{
  "objective": "v",
  "fused_qkv": true,
  "moe": "expert_choice",
  "patch_size": [8, 8],
  "max_precond_dim": 1024,
  "epochs": 9.2
}
Rows from block 8 of a small image diffusion model, named by matrix and row number. Rows with one number belong to one neuron. Each number is 200 + 40 x the weight over its row's rms, rounded and kept within 0 to 999. All counts start at 0. After the name is the row's rms in percent of the matrix's.
After each neuron's rows are labels from the 100 images, of 14976 (inputs lightly noised), where the neuron reaches its highest value: "strongest on" is what is common among them; "lies over" is the class under the peak. Only what is clearly more common there than usual is listed. The data: rendered dice on a table. In brackets: how many of the 100.
# fc1: MLP up (model.blocks.8.mlp.fc1.weight, 576x192), inputs 0-95
# fc2: MLP down (model.blocks.8.mlp.fc2.weight, 192x576, transposed), outputs 0-95

fc1.419,088,251,160,173,187,229,169,199,162,188,198,186,261,231,163,273,167,206,173,154,234,258,221,323,212,187,152,271,240,157,166,222,205,176,242,241,210,249,189,148,221,222,187,140,188,107,145,194,164,235,211,176,284,141,216,148,163,263,180,259,209,174,265,221,232,232,173,228,248,190,256,181,195,238,246,117,156,148,247,202,259,256,212,202,206,219,173,231,123,137,215,194,183,225,255,215,217
fc2.419,088,163,182,251,154,194,270,187,166,145,133,215,179,191,265,173,202,225,189,254,189,118,198,160,198,174,173,172,242,188,174,257,125,197,199,162,303,162,182,235,182,189,183,196,187,255,204,189,212,196,244,210,127,204,172,183,221,202,228,184,217,212,203,192,186,153,188,194,217,227,190,170,162,212,223,134,236,238,209,180,253,264,206,146,244,129,167,172,176,203,140,219,176,220,183,199,216
strongest on: purple die (49); blue die (45)
lies over: die with one on top (25)

fc1.202,094,176,201,189,216,139,182,255,215,157,204,281,252,209,204,154,200,206,186,192,203,194,180,203,178,265,211,135,133,208,209,266,174,177,211,196,210,308,145,243,223,187,196,211,166,287,163,147,171,234,223,304,198,178,156,125,250,182,237,167,155,277,192,215,185,243,269,254,182,114,235,180,206,271,200,165,313,268,174,211,176,209,159,199,221,151,192,237,99,182,210,173,206,211,182,187,162
fc2.202,098,157,208,216,247,153,233,100,170,112,208,162,172,156,168,168,201,195,218,221,258,171,233,245,223,308,224,219,197,224,240,222,246,267,228,210,230,163,198,241,250,202,183,202,200,139,218,255,212,259,211,265,189,195,254,106,155,245,155,200,243,182,221,211,192,271,251,175,177,262,161,226,200,138,265,209,122,163,238,183,191,183,174,220,209,224,199,192,141,186,159,248,233,276,215,198,120
strongest on: teal die (59); green die (50)
lies over: die with one on top (27)

fc1.10,071,215,204,234,182,238,253,174,212,258,234,142,136,234,253,173,247,168,183,187,235,212,259,159,105,194,164,240,233,184,177,298,133,218,174,242,178,208,86,194,208,136,188,168,180,206,211,238,223,180,208,227,228,216,234,202,193,179,207,229,209,189,227,159,170,146,237,120,243,173,182,195,211,216,186,217,172,193,151,199,207,235,213,190,228,170,181,237,242,231,162,236,208,218,162,179,186
fc2.10,076,227,178,176,173,252,143,225,213,221,200,266,244,234,221,173,292,246,298,174,192,159,90,164,239,178,209,147,188,231,200,217,222,244,254,145,213,165,174,172,150,191,195,175,198,154,199,164,201,171,239,229,156,162,165,226,203,212,222,180,210,233,196,202,226,274,274,204,234,218,199,183,193,199,188,193,257,210,237,236,191,236,233,188,227,211,237,122,180,233,244,155,177,103,198,280,192
strongest on: orange die (51); yellow die (43)
lies over: die with six on top (25)

fc1.450,100,161,195,189,192,251,309,155,260,244,222,187,160,153,201,224,131,189,239,200,204,211,255,207,94,161,191,210,205,248,232,172,248,177,232,175,187,136,178,104,177,210,236,184,216,168,191,194,193,215,176,83,201,254,193,193,188,177,186,199,224,261,226,182,298,200,230,206,191,282,222,167,199,254,202,106,171,228,209,235,223,257,266,111,242,163,222,211,227,182,213,168,215,204,173,206,223
fc2.450,103,249,155,170,194,201,119,186,257,229,172,238,263,237,154,154,155,202,195,167,189,183,175,182,212,161,204,242,162,212,197,227,149,160,210,198,236,201,121,199,200,183,222,222,192,191,178,231,207,197,222,127,170,251,162,212,153,244,146,224,203,163,130,148,178,153,173,139,270,220,155,232,221,132,176,114,195,250,194,194,241,152,268,147,223,222,217,231,250,154,159,255,197,238,197,198,183
strongest on: red die (75)
lies over: die with one on top (28)

fc1.82,110,233,243,209,219,204,139,235,161,197,234,216,226,275,222,134,210,148,150,196,214,135,224,139,179,243,263,255,223,302,195,198,228,223,153,273,169,217,250,237,202,201,213,181,235,237,210,200,171,169,171,251,213,168,194,182,167,287,200,194,246,167,225,112,198,138,198,206,184,315,200,198,170,215,217,127,174,229,83,241,203,201,206,214,102,216,184,194,224,220,167,174,223,228,199,235,184
fc2.82,111,216,237,247,212,214,181,175,154,224,255,170,180,134,242,164,103,226,244,228,222,205,254,312,141,154,241,230,211,216,172,272,259,195,163,194,195,240,187,177,182,217,307,237,200,161,179,244,202,231,198,188,278,185,216,176,176,203,156,161,220,162,172,135,197,151,225,154,226,93,201,171,148,225,211,228,194,192,285,185,178,267,158,172,189,228,232,276,155,260,237,161,215,251,238,198,256
strongest on: white die (39)
lies over: die with six on top (28); die with five on top (26)

fc1.282,083,192,200,140,172,237,176,159,272,214,236,203,178,183,139,194,206,272,251,233,186,167,245,151,223,183,206,219,195,245,223,233,231,216,179,175,248,96,157,191,284,192,201,216,179,241,131,195,110,185,192,213,136,172,139,195,195,240,273,200,169,128,195,188,230,221,205,209,201,239,153,228,269,244,180,150,280,202,148,233,305,214,195,196,242,162,243,169,208,211,156,202,156,226,190,179,198
fc2.282,089,244,250,214,221,207,258,194,302,220,217,198,210,204,220,184,184,298,213,200,250,223,129,195,103,147,205,174,163,184,230,317,143,179,166,176,179,213,189,158,235,129,207,187,207,161,164,235,150,209,196,186,156,230,230,227,193,185,206,159,207,219,177,211,282,253,201,178,173,182,191,203,281,187,244,124,210,166,235,202,294,150,201,187,254,175,179,248,163,183,254,220,238,188,173,240,207
strongest on: green die (73)
lies over: die with one on top (27)

fc1.416,101,173,189,190,144,173,194,137,201,233,221,222,123,179,208,256,204,193,333,225,225,179,229,216,277,225,154,206,207,171,197,118,137,197,180,197,258,242,142,182,252,190,199,240,142,167,167,174,261,171,216,201,221,183,200,168,222,172,223,198,197,258,203,261,222,173,192,203,204,202,176,167,251,162,160,162,161,169,333,205,180,191,171,206,202,147,210,254,219,143,177,133,189,204,194,211,281
fc2.416,079,229,133,229,177,178,195,278,207,221,152,177,170,207,195,202,186,181,170,243,172,193,196,221,179,205,194,207,201,126,233,138,174,226,160,261,244,86,156,201,160,244,294,172,227,217,143,176,241,138,221,208,177,222,199,136,202,214,224,211,220,176,184,195,190,204,136,175,168,205,151,159,191,252,239,170,204,231,137,169,209,210,204,190,209,219,243,155,173,167,210,236,190,214,238,199,147
strongest on: blue die (60); purple die (45)
lies over: die with two on top (32)

fc1.203,080,180,220,196,135,146,251,212,123,171,165,186,183,231,197,236,116,290,284,219,218,157,189,153,248,185,272,167,237,208,186,190,198,221,165,203,246,301,247,163,186,228,176,174,229,215,179,252,171,288,229,238,176,157,230,215,187,232,199,217,133,207,205,193,145,196,260,217,275,127,222,206,234,221,193,223,39,164,216,154,169,169,185,215,183,164,185,206,213,131,176,225,185,220,262,181,181
fc2.203,083,175,230,195,150,235,185,199,272,141,226,230,195,139,211,199,153,177,84,222,193,207,173,179,264,263,239,221,228,208,199,237,199,211,182,245,201,217,200,171,211,216,251,271,171,208,161,180,160,214,174,186,195,150,232,202,229,189,168,167,132,200,196,189,140,173,216,169,213,268,200,206,195,136,242,192,271,199,163,186,168,178,247,250,187,204,163,192,255,178,97,248,207,214,239,201,128
strongest on: blue die (97)
lies over: die with two on top (31)

fc1.531,076,229,250,178,240,195,197,203,159,191,274,183,252,109,164,146,185,187,264,238,200,226,221,201,195,257,218,195,190,206,232,185,178,254,194,171,208,216,211,125,228,153,210,233,202,197,204,199,216,180,240,267,205,175,271,238,128,241,102,197,222,210,192,197,200,171,196,198,202,235,282,192,221,245,226,185,41,136,155,204,207,241,223,191,206,192,239,155,186,154,219,190,235,173,171,176,243
fc2.531,082,260,187,156,169,163,184,162,257,213,211,237,200,255,215,185,192,249,138,209,166,194,207,300,190,201,253,198,185,200,189,146,224,203,214,237,145,248,190,150,176,161,201,189,249,204,227,221,201,200,153,231,220,215,202,241,212,218,226,171,192,149,230,221,205,210,160,209,164,147,199,223,193,220,175,190,171,151,136,201,205,174,250,256,252,211,261,233,246,260,216,249,210,111,198,248,200
strongest on: red die (78)
lies over: die with one on top (29); die with two on top (26)

fc1.11,087,157,146,220,264,160,146,228,202,156,203,243,295,168,224,214,221,237,178,259,206,304,268,227,224,175,194,211,221,264,164,180,162,180,216,146,207,113,216,115,198,205,200,188,209,145,202,228,176,148,232,251,204,201,223,206,194,219,202,245,179,216,186,202,201,155,189,214,174,236,229,155,234,245,202,253,223,157,223,205,173,197,280,206,200,216,207,133,204,219,178,217,222,170,125,205,147
fc2.11,079,230,173,179,189,164,213,202,233,218,219,201,143,175,183,189,170,295,271,195,170,65,241,189,218,175,227,243,253,243,190,215,209,232,214,192,162,164,224,142,124,184,224,237,268,220,217,288,177,134,220,191,192,178,230,202,187,275,281,137,241,169,190,204,170,212,114,158,183,185,202,193,256,201,227,267,174,264,188,197,171,187,206,228,194,231,218,243,228,203,242,250,235,216,199,165,176
strongest on: orange die (42); red die (38)
lies over: die with one on top (35)

fc1.367,103,231,181,176,252,176,165,202,190,170,193,169,228,221,223,195,237,175,268,264,180,169,169,212,200,193,135,214,131,165,226,255,146,240,185,176,122,260,184,178,200,157,185,294,230,205,170,172,137,202,180,235,193,168,215,139,201,295,150,181,146,214,237,214,232,242,260,216,178,269,288,229,241,193,191,194,224,169,191,235,198,273,193,207,235,215,269,162,141,261,194,191,166,214,206,232,205
fc2.367,107,181,219,169,281,209,174,189,199,149,215,198,213,207,196,233,188,185,183,204,167,185,232,223,154,212,206,193,186,231,219,243,182,245,249,191,93,291,218,192,193,205,175,168,209,197,202,205,193,189,208,258,256,200,155,156,230,198,230,174,194,203,166,207,209,216,233,206,208,131,216,157,219,161,207,210,156,242,167,194,207,174,208,230,226,195,221,190,214,304,183,166,209,174,166,176,235
strongest on: yellow die (55); orange die (49)
lies over: die with five on top (36)

fc1.247,090,202,219,188,129,166,116,212,178,190,250,182,237,182,224,227,150,202,150,164,207,227,155,182,197,178,252,211,213,201,207,164,206,204,165,187,237,226,226,233,212,161,218,150,269,198,221,236,172,170,224,179,186,198,291,206,150,187,169,200,154,144,165,139,198,185,185,216,214,234,216,146,200,250,168,240,22,200,214,198,265,252,279,191,199,251,187,223,191,176,221,213,238,126,178,205,231
fc2.247,083,241,181,196,158,182,263,184,205,183,179,153,229,264,200,295,212,221,155,329,166,181,193,208,193,165,225,207,177,212,224,20,182,265,238,203,226,202,231,208,210,177,165,222,166,173,243,234,176,252,200,209,208,209,122,148,204,236,210,166,219,204,161,202,271,185,212,180,200,172,197,236,151,193,185,194,227,234,129,186,242,174,193,226,230,225,247,233,217,134,149,248,232,179,204,177,216
strongest on: purple die (71)
lies over: die with two on top (29); die with one on top (25)

fc1.65,104,243,181,148,170,193,222,183,205,247,232,190,130,203,245,150,250,214,229,206,219,149,225,154,196,261,175,115,163,253,239,250,221,227,176,187,208,144,216,210,206,201,178,215,213,195,170,182,241,210,241,124,241,218,213,367,150,233,156,167,259,211,194,254,227,248,192,180,189,224,153,135,242,190,203,268,215,168,205,217,116,177,179,165,195,150,197,183,247,261,216,192,222,214,180,296,213
fc2.65,106,181,222,213,188,188,202,174,193,230,178,196,204,215,170,162,238,201,298,193,159,201,222,188,208,236,159,250,192,211,180,181,226,262,190,227,224,218,189,248,127,174,234,201,221,196,123,183,241,167,240,233,179,155,180,395,243,192,156,225,224,231,177,206,187,189,119,231,199,131,201,235,170,156,182,265,229,161,183,181,190,164,176,205,208,219,253,188,172,177,186,200,224,152,240,168,177
strongest on: red die (78)
lies over: die with six on top (32)

fc1.141,088,198,152,219,192,228,218,177,260,108,207,218,219,173,172,205,215,172,279,263,166,232,222,247,171,257,208,265,244,120,213,210,177,214,205,227,223,202,184,165,189,133,137,219,177,256,168,180,130,255,181,201,217,208,176,106,236,268,181,151,231,218,210,144,256,261,198,216,179,151,237,219,211,141,155,205,307,203,158,217,169,240,180,152,225,242,243,243,219,241,133,199,200,241,207,206,233
fc2.141,095,200,212,160,239,177,200,218,231,114,210,184,171,242,225,136,175,128,167,140,257,194,176,186,193,212,157,180,165,127,137,295,199,185,218,203,227,187,186,181,190,236,157,192,193,172,177,237,188,257,182,193,122,180,172,135,168,205,118,229,167,197,198,262,194,140,221,161,219,249,198,205,221,270,232,251,230,157,219,210,184,201,210,179,129,150,194,107,226,192,246,193,191,258,184,235,139
strongest on: green die (86)
lies over: die with four on top (26)

fc1.183,101,162,174,144,221,276,140,149,165,187,189,208,216,170,222,225,242,193,207,312,163,197,169,239,142,224,154,200,186,201,139,207,230,210,168,199,204,138,183,150,210,240,151,236,227,176,158,239,217,174,154,258,217,164,224,213,203,271,228,168,179,215,220,196,255,174,272,195,188,195,229,215,213,182,175,234,7,163,252,251,152,218,170,200,254,187,181,284,138,302,183,252,240,172,191,218,229
fc2.183,110,259,172,248,185,204,210,185,149,166,180,174,205,126,238,195,266,109,151,130,199,186,185,211,194,245,233,161,287,186,184,73,152,207,136,230,136,189,191,205,123,199,222,217,168,185,176,252,200,221,171,227,264,201,141,188,210,189,198,237,185,186,155,222,206,209,200,214,199,230,173,200,138,172,159,217,245,230,169,114,233,187,124,265,164,207,221,231,203,250,180,152,194,210,206,169,234
strongest on: purple die (66)
lies over: die with one on top (26)

fc1.170,085,194,218,237,188,208,184,254,266,246,157,210,232,284,161,210,215,198,117,109,217,244,191,138,186,198,204,181,182,138,226,267,221,197,243,208,47,125,126,157,184,172,246,193,176,261,135,188,259,203,251,207,220,176,99,188,220,261,258,183,236,242,203,192,206,244,182,241,192,129,240,184,223,235,210,179,177,167,168,223,188,266,196,186,179,210,181,259,178,257,197,181,187,210,270,209,202
fc2.170,087,210,188,210,205,240,173,191,112,216,252,195,225,145,196,200,283,157,234,237,209,136,246,177,195,148,177,284,196,154,221,201,190,194,250,160,142,220,190,161,197,227,283,223,209,209,172,129,248,165,248,192,203,238,275,216,220,219,231,211,202,192,219,218,136,330,165,206,151,265,197,233,210,166,179,205,264,192,289,226,215,236,219,170,164,169,157,145,126,166,186,154,203,195,277,185,234
strongest on: white die (44)
lies over: die with two on top (25)

fc1.96,096,150,185,210,199,185,165,216,172,198,251,196,252,201,183,224,226,227,222,184,131,188,148,142,220,204,252,199,157,270,202,185,108,202,257,143,214,304,189,174,247,148,216,248,245,303,137,218,155,147,169,243,184,147,194,152,179,185,307,190,169,151,177,160,230,224,274,299,184,145,305,218,173,235,168,144,203,233,183,220,180,277,181,129,204,188,212,249,176,183,180,181,218,250,281,164,194
fc2.96,090,188,227,190,224,158,250,177,192,189,171,206,170,139,131,169,191,202,118,184,216,202,203,190,156,180,195,186,217,236,226,112,265,191,207,176,126,198,239,151,171,206,256,207,286,182,183,191,198,233,218,180,238,216,215,180,231,178,111,180,200,251,165,182,255,161,273,156,152,320,212,259,229,226,202,156,153,152,195,189,152,246,163,182,244,209,185,233,193,211,139,156,179,213,202,207,217
strongest on: teal die (99)
lies over: die with two on top (29)

fc1.395,091,215,197,200,196,212,199,143,206,193,210,245,148,185,215,151,181,147,150,169,213,158,247,124,192,174,149,216,142,174,270,259,183,230,216,175,108,277,144,205,217,189,193,239,147,208,154,154,204,264,179,208,212,169,161,185,200,228,147,195,194,191,218,222,140,260,191,203,234,293,222,225,213,217,169,176,304,203,157,214,204,190,128,211,253,145,220,228,203,166,203,186,138,194,170,224,170
fc2.395,098,190,209,204,269,222,156,247,214,234,224,195,272,164,182,213,203,194,209,122,245,191,204,149,194,129,127,165,152,150,188,228,284,157,213,247,198,180,190,179,245,200,195,196,152,198,129,222,276,200,140,222,236,216,173,205,200,200,209,188,225,283,204,257,219,214,197,240,237,96,201,143,179,223,177,177,83,204,171,189,248,187,150,207,120,283,227,149,187,201,279,244,240,203,177,172,130
strongest on: yellow die (90)
lies over: die with five on top (25)

fc1.135,099,247,122,217,228,189,206,232,262,177,223,180,175,193,210,192,110,248,213,186,199,197,169,223,215,195,169,293,246,211,281,216,270,219,210,182,249,299,115,199,143,148,248,199,182,159,177,197,157,247,199,177,193,218,205,193,150,154,179,198,188,161,230,172,223,201,130,182,162,121,239,146,243,236,190,181,202,173,204,197,229,237,219,188,249,199,150,223,196,227,184,141,251,217,229,106,206
fc2.135,094,205,162,144,187,213,156,204,209,190,179,150,192,230,137,150,235,197,181,268,225,176,179,219,196,181,150,164,214,216,165,198,84,264,183,155,246,92,137,174,169,215,175,220,197,228,200,156,225,189,187,173,190,191,164,242,230,232,169,258,170,172,196,232,138,190,221,222,196,308,231,214,166,213,184,188,270,197,196,187,210,172,218,197,152,207,204,229,161,168,229,191,151,192,200,297,274
strongest on: blue die (86)
lies over: die with two on top (26); die with one on top (26)

fc1.420,086,174,233,145,164,182,219,199,191,181,207,240,234,223,184,198,153,203,239,221,200,158,162,170,164,191,212,195,220,205,231,195,256,182,295,202,185,257,183,214,239,190,210,217,194,234,195,179,177,215,225,239,208,175,147,180,189,326,143,206,159,223,271,174,143,148,208,208,205,232,260,225,244,202,210,234,142,147,232,205,245,247,202,258,148,183,149,239,228,188,154,237,127,175,256,218,221
fc2.420,084,200,186,222,193,137,162,180,201,179,209,149,201,189,219,128,184,155,103,175,184,264,181,175,133,210,241,213,202,197,235,181,221,203,286,209,195,181,192,164,181,206,193,286,210,137,273,262,206,180,276,222,205,158,211,223,183,112,187,192,216,118,234,180,229,247,166,207,161,189,206,177,123,239,247,284,209,177,148,135,264,213,239,259,266,182,280,240,201,177,183,215,237,242,258,187,238
strongest on: purple die (56)
lies over: die with two on top (26)

fc1.408,128,149,172,183,196,224,159,203,82,255,178,276,184,186,225,248,259,246,103,207,178,209,172,160,188,191,145,250,251,174,172,226,129,183,210,187,228,286,172,183,230,264,173,207,166,216,171,152,149,142,245,267,229,183,217,166,128,232,213,199,213,237,187,176,163,223,174,243,259,350,259,266,133,193,272,196,187,220,156,179,214,220,161,186,175,193,143,243,175,210,198,193,167,217,228,191,202
fc2.408,131,138,198,193,217,156,212,210,271,156,169,270,178,260,233,120,170,218,178,252,244,254,160,249,219,223,232,255,228,202,191,275,194,153,188,193,237,100,219,213,234,254,180,180,205,199,226,163,187,242,133,175,224,197,183,204,206,205,178,201,231,226,214,149,236,249,144,215,167,42,203,238,154,234,121,151,127,185,264,203,180,217,222,178,234,193,170,201,227,253,213,219,156,235,188,191,161
strongest on: pink die (40); black die (38)
lies over: die with five on top (25)

fc1.385,085,189,203,144,264,262,161,215,177,236,213,182,243,135,218,266,200,174,137,204,202,167,240,236,247,159,172,246,214,232,181,285,186,202,224,258,286,269,155,145,263,236,193,213,190,206,142,228,220,167,238,175,173,128,199,156,189,278,189,238,185,235,210,256,238,202,225,226,216,72,215,222,153,214,144,142,290,199,78,206,266,227,170,210,235,254,194,250,185,189,186,190,155,201,196,205,167
fc2.385,080,127,166,232,251,181,181,204,211,222,160,212,215,265,178,246,124,215,160,127,216,193,152,139,175,140,165,175,199,212,180,263,186,173,181,230,228,106,212,236,174,180,261,212,165,191,129,220,192,228,176,207,121,223,153,187,216,164,135,184,217,175,130,175,207,247,272,205,233,225,209,225,191,225,187,179,111,147,264,183,280,220,296,221,215,151,155,180,216,213,252,225,222,166,172,200,175
strongest on: green die (91)
lies over: die with two on top (30); die with one on top (27)

fc1.533,080,215,188,260,189,187,224,243,167,214,253,152,261,258,196,174,226,233,183,182,162,137,179,274,188,190,180,174,279,200,202,169,236,183,194,205,155,257,183,252,176,158,154,196,149,211,259,178,172,243,199,228,234,158,130,213,212,322,175,169,222,224,212,201,224,216,224,218,196,180,217,222,221,139,199,255,77,175,175,182,180,237,199,228,118,245,224,165,195,239,133,144,246,214,220,193,163
fc2.533,089,160,220,143,170,168,184,187,244,222,169,265,174,190,227,208,301,195,150,260,100,256,192,209,236,270,252,256,225,233,199,156,217,205,234,252,290,280,174,220,172,235,194,266,297,186,243,253,186,189,242,232,244,201,224,179,147,152,211,230,177,186,154,208,126,157,189,161,216,225,225,163,155,162,206,297,284,223,213,171,162,198,241,211,236,143,216,235,222,191,179,187,166,204,189,202,269
strongest on: purple die (56); blue die (47)
lies over: die with two on top (27)

fc1.198,081,195,221,258,165,190,221,184,175,189,165,127,220,229,182,195,176,210,169,163,213,264,149,212,205,114,237,154,160,203,219,195,238,231,243,261,265,255,208,210,152,234,234,136,185,212,259,223,97,216,204,211,196,200,234,200,153,216,159,189,240,206,200,141,248,140,189,221,186,189,234,204,231,209,220,202,152,150,296,243,192,240,214,162,67,225,233,172,172,216,179,272,228,178,202,209,241
fc2.198,082,197,216,158,145,205,181,215,190,175,193,247,179,129,263,230,202,191,140,241,173,171,232,139,170,149,267,263,234,234,223,119,192,241,228,218,294,84,193,196,130,179,279,196,209,200,255,234,122,163,224,216,214,222,168,234,225,175,187,157,176,177,194,203,183,164,228,217,229,148,194,230,258,157,184,199,233,208,90,153,202,176,191,188,207,212,237,210,170,215,184,204,244,179,239,172,223
strongest on: blue die (49); purple die (48)
lies over: die with two on top (28)

fc1.256,083,213,207,205,210,186,186,156,229,238,227,173,148,183,177,181,203,221,174,167,231,207,172,161,207,223,200,166,204,255,215,194,214,209,271,171,296,294,203,239,227,223,157,180,233,192,285,203,262,167,237,256,150,242,174,207,215,267,177,253,234,150,202,163,140,188,229,169,260,172,303,212,202,173,218,222,261,213,61,219,147,162,138,224,201,130,142,240,207,160,166,181,168,224,182,175,236
fc2.256,093,145,197,127,222,252,206,243,224,236,158,263,235,298,170,198,190,235,177,219,223,207,222,177,172,193,244,209,203,206,210,294,182,207,252,203,124,209,222,212,191,208,162,206,136,171,257,218,291,191,278,189,175,202,252,177,171,185,213,108,170,237,199,216,217,167,263,310,221,226,190,200,198,198,184,243,150,160,285,242,203,182,209,217,211,216,168,142,228,230,189,208,229,142,245,249,141
strongest on: teal die (71); green die (37)
lies over: die with one on top (29)

fc1.186,099,196,209,196,229,173,216,230,175,207,178,244,192,209,172,223,271,221,208,310,166,209,211,155,243,232,206,226,165,184,156,159,213,186,164,180,145,139,266,112,236,185,159,212,276,212,142,239,190,185,144,257,177,225,174,180,219,251,208,184,120,194,219,132,231,177,266,211,198,208,193,197,198,253,188,177,82,197,195,214,159,188,250,175,247,201,191,200,208,202,151,258,166,231,236,240,240
fc2.186,095,161,214,176,182,200,197,180,73,219,230,233,206,222,216,184,165,168,159,74,184,178,168,276,230,230,260,253,209,165,244,162,208,242,192,177,76,314,256,151,177,190,184,215,208,218,210,186,245,229,185,155,242,152,248,213,149,200,181,120,139,166,153,195,215,210,178,194,172,322,149,179,222,204,213,217,266,223,211,121,189,176,193,156,227,204,184,197,222,159,205,97,222,214,199,170,143
strongest on: purple die (42); pink die (38)
lies over: die with one on top (27)

fc1.409,078,190,215,168,192,263,99,229,271,235,204,142,162,157,185,166,255,113,142,156,152,228,196,181,251,260,213,104,207,215,236,217,182,139,252,177,179,125,238,213,192,175,208,197,160,293,202,224,184,155,204,213,200,152,260,211,182,197,227,261,190,181,194,211,166,213,188,197,236,326,182,181,164,251,187,204,245,192,171,237,158,213,228,136,209,270,202,211,198,165,195,278,211,229,228,210,190
fc2.409,086,226,77,220,212,219,218,190,198,222,216,199,187,218,208,206,347,154,199,214,207,146,232,197,145,264,150,255,185,215,162,210,184,144,225,289,110,198,271,191,218,173,233,218,245,126,208,187,220,170,186,228,265,152,230,212,149,228,210,148,173,207,201,198,223,215,253,218,263,263,168,234,235,164,181,199,180,186,259,129,161,233,132,180,180,166,173,206,160,221,206,223,191,167,170,138,182
strongest on: dice: three (63); orange die (49); yellow die (45)
lies over: die with two on top (25)

fc1.80,097,217,178,232,310,193,250,229,236,187,258,281,224,189,159,203,238,177,108,250,160,222,214,172,226,202,145,214,222,250,219,135,125,219,152,161,152,153,217,205,185,203,212,311,227,144,103,221,203,174,186,166,156,204,179,222,225,241,227,170,195,170,209,172,174,237,264,214,180,130,271,248,154,203,184,201,238,183,153,229,138,224,184,205,314,224,191,212,192,178,168,116,192,200,137,177,212
fc2.80,081,193,147,131,238,179,193,167,173,187,184,176,210,193,205,172,116,235,280,121,277,203,245,173,193,170,173,220,191,241,195,207,194,228,175,219,186,132,195,260,237,163,205,144,210,161,254,226,200,148,237,121,150,198,158,193,132,192,170,196,192,216,227,225,228,149,207,174,158,338,218,167,257,215,185,229,165,182,116,250,192,213,234,185,157,205,202,259,199,161,209,190,188,242,168,206,266
strongest on: green die (83)
lies over: die with one on top (26)

fc1.424,087,200,217,190,206,202,160,216,198,247,163,188,232,226,201,189,188,230,81,183,185,176,255,228,202,260,197,209,220,168,208,360,201,184,239,218,220,203,207,143,226,214,168,190,208,170,213,190,254,263,215,199,141,238,179,222,207,281,196,234,180,256,247,280,203,273,236,166,226,118,256,176,191,202,163,242,374,218,65,181,164,204,184,198,178,182,210,165,187,242,213,211,175,188,232,192,220
fc2.424,076,121,166,229,198,202,277,218,218,201,204,206,202,210,138,180,188,213,218,204,228,198,190,240,218,226,175,201,181,158,233,245,175,179,252,221,280,173,286,227,188,185,251,211,151,258,223,180,217,216,206,223,200,150,266,213,176,205,116,208,176,205,204,203,171,290,255,167,199,176,239,252,290,166,280,248,199,133,274,177,196,194,238,212,213,185,162,201,171,182,160,197,212,240,122,210,169
strongest on: green die (94)
lies over: die with one on top (31)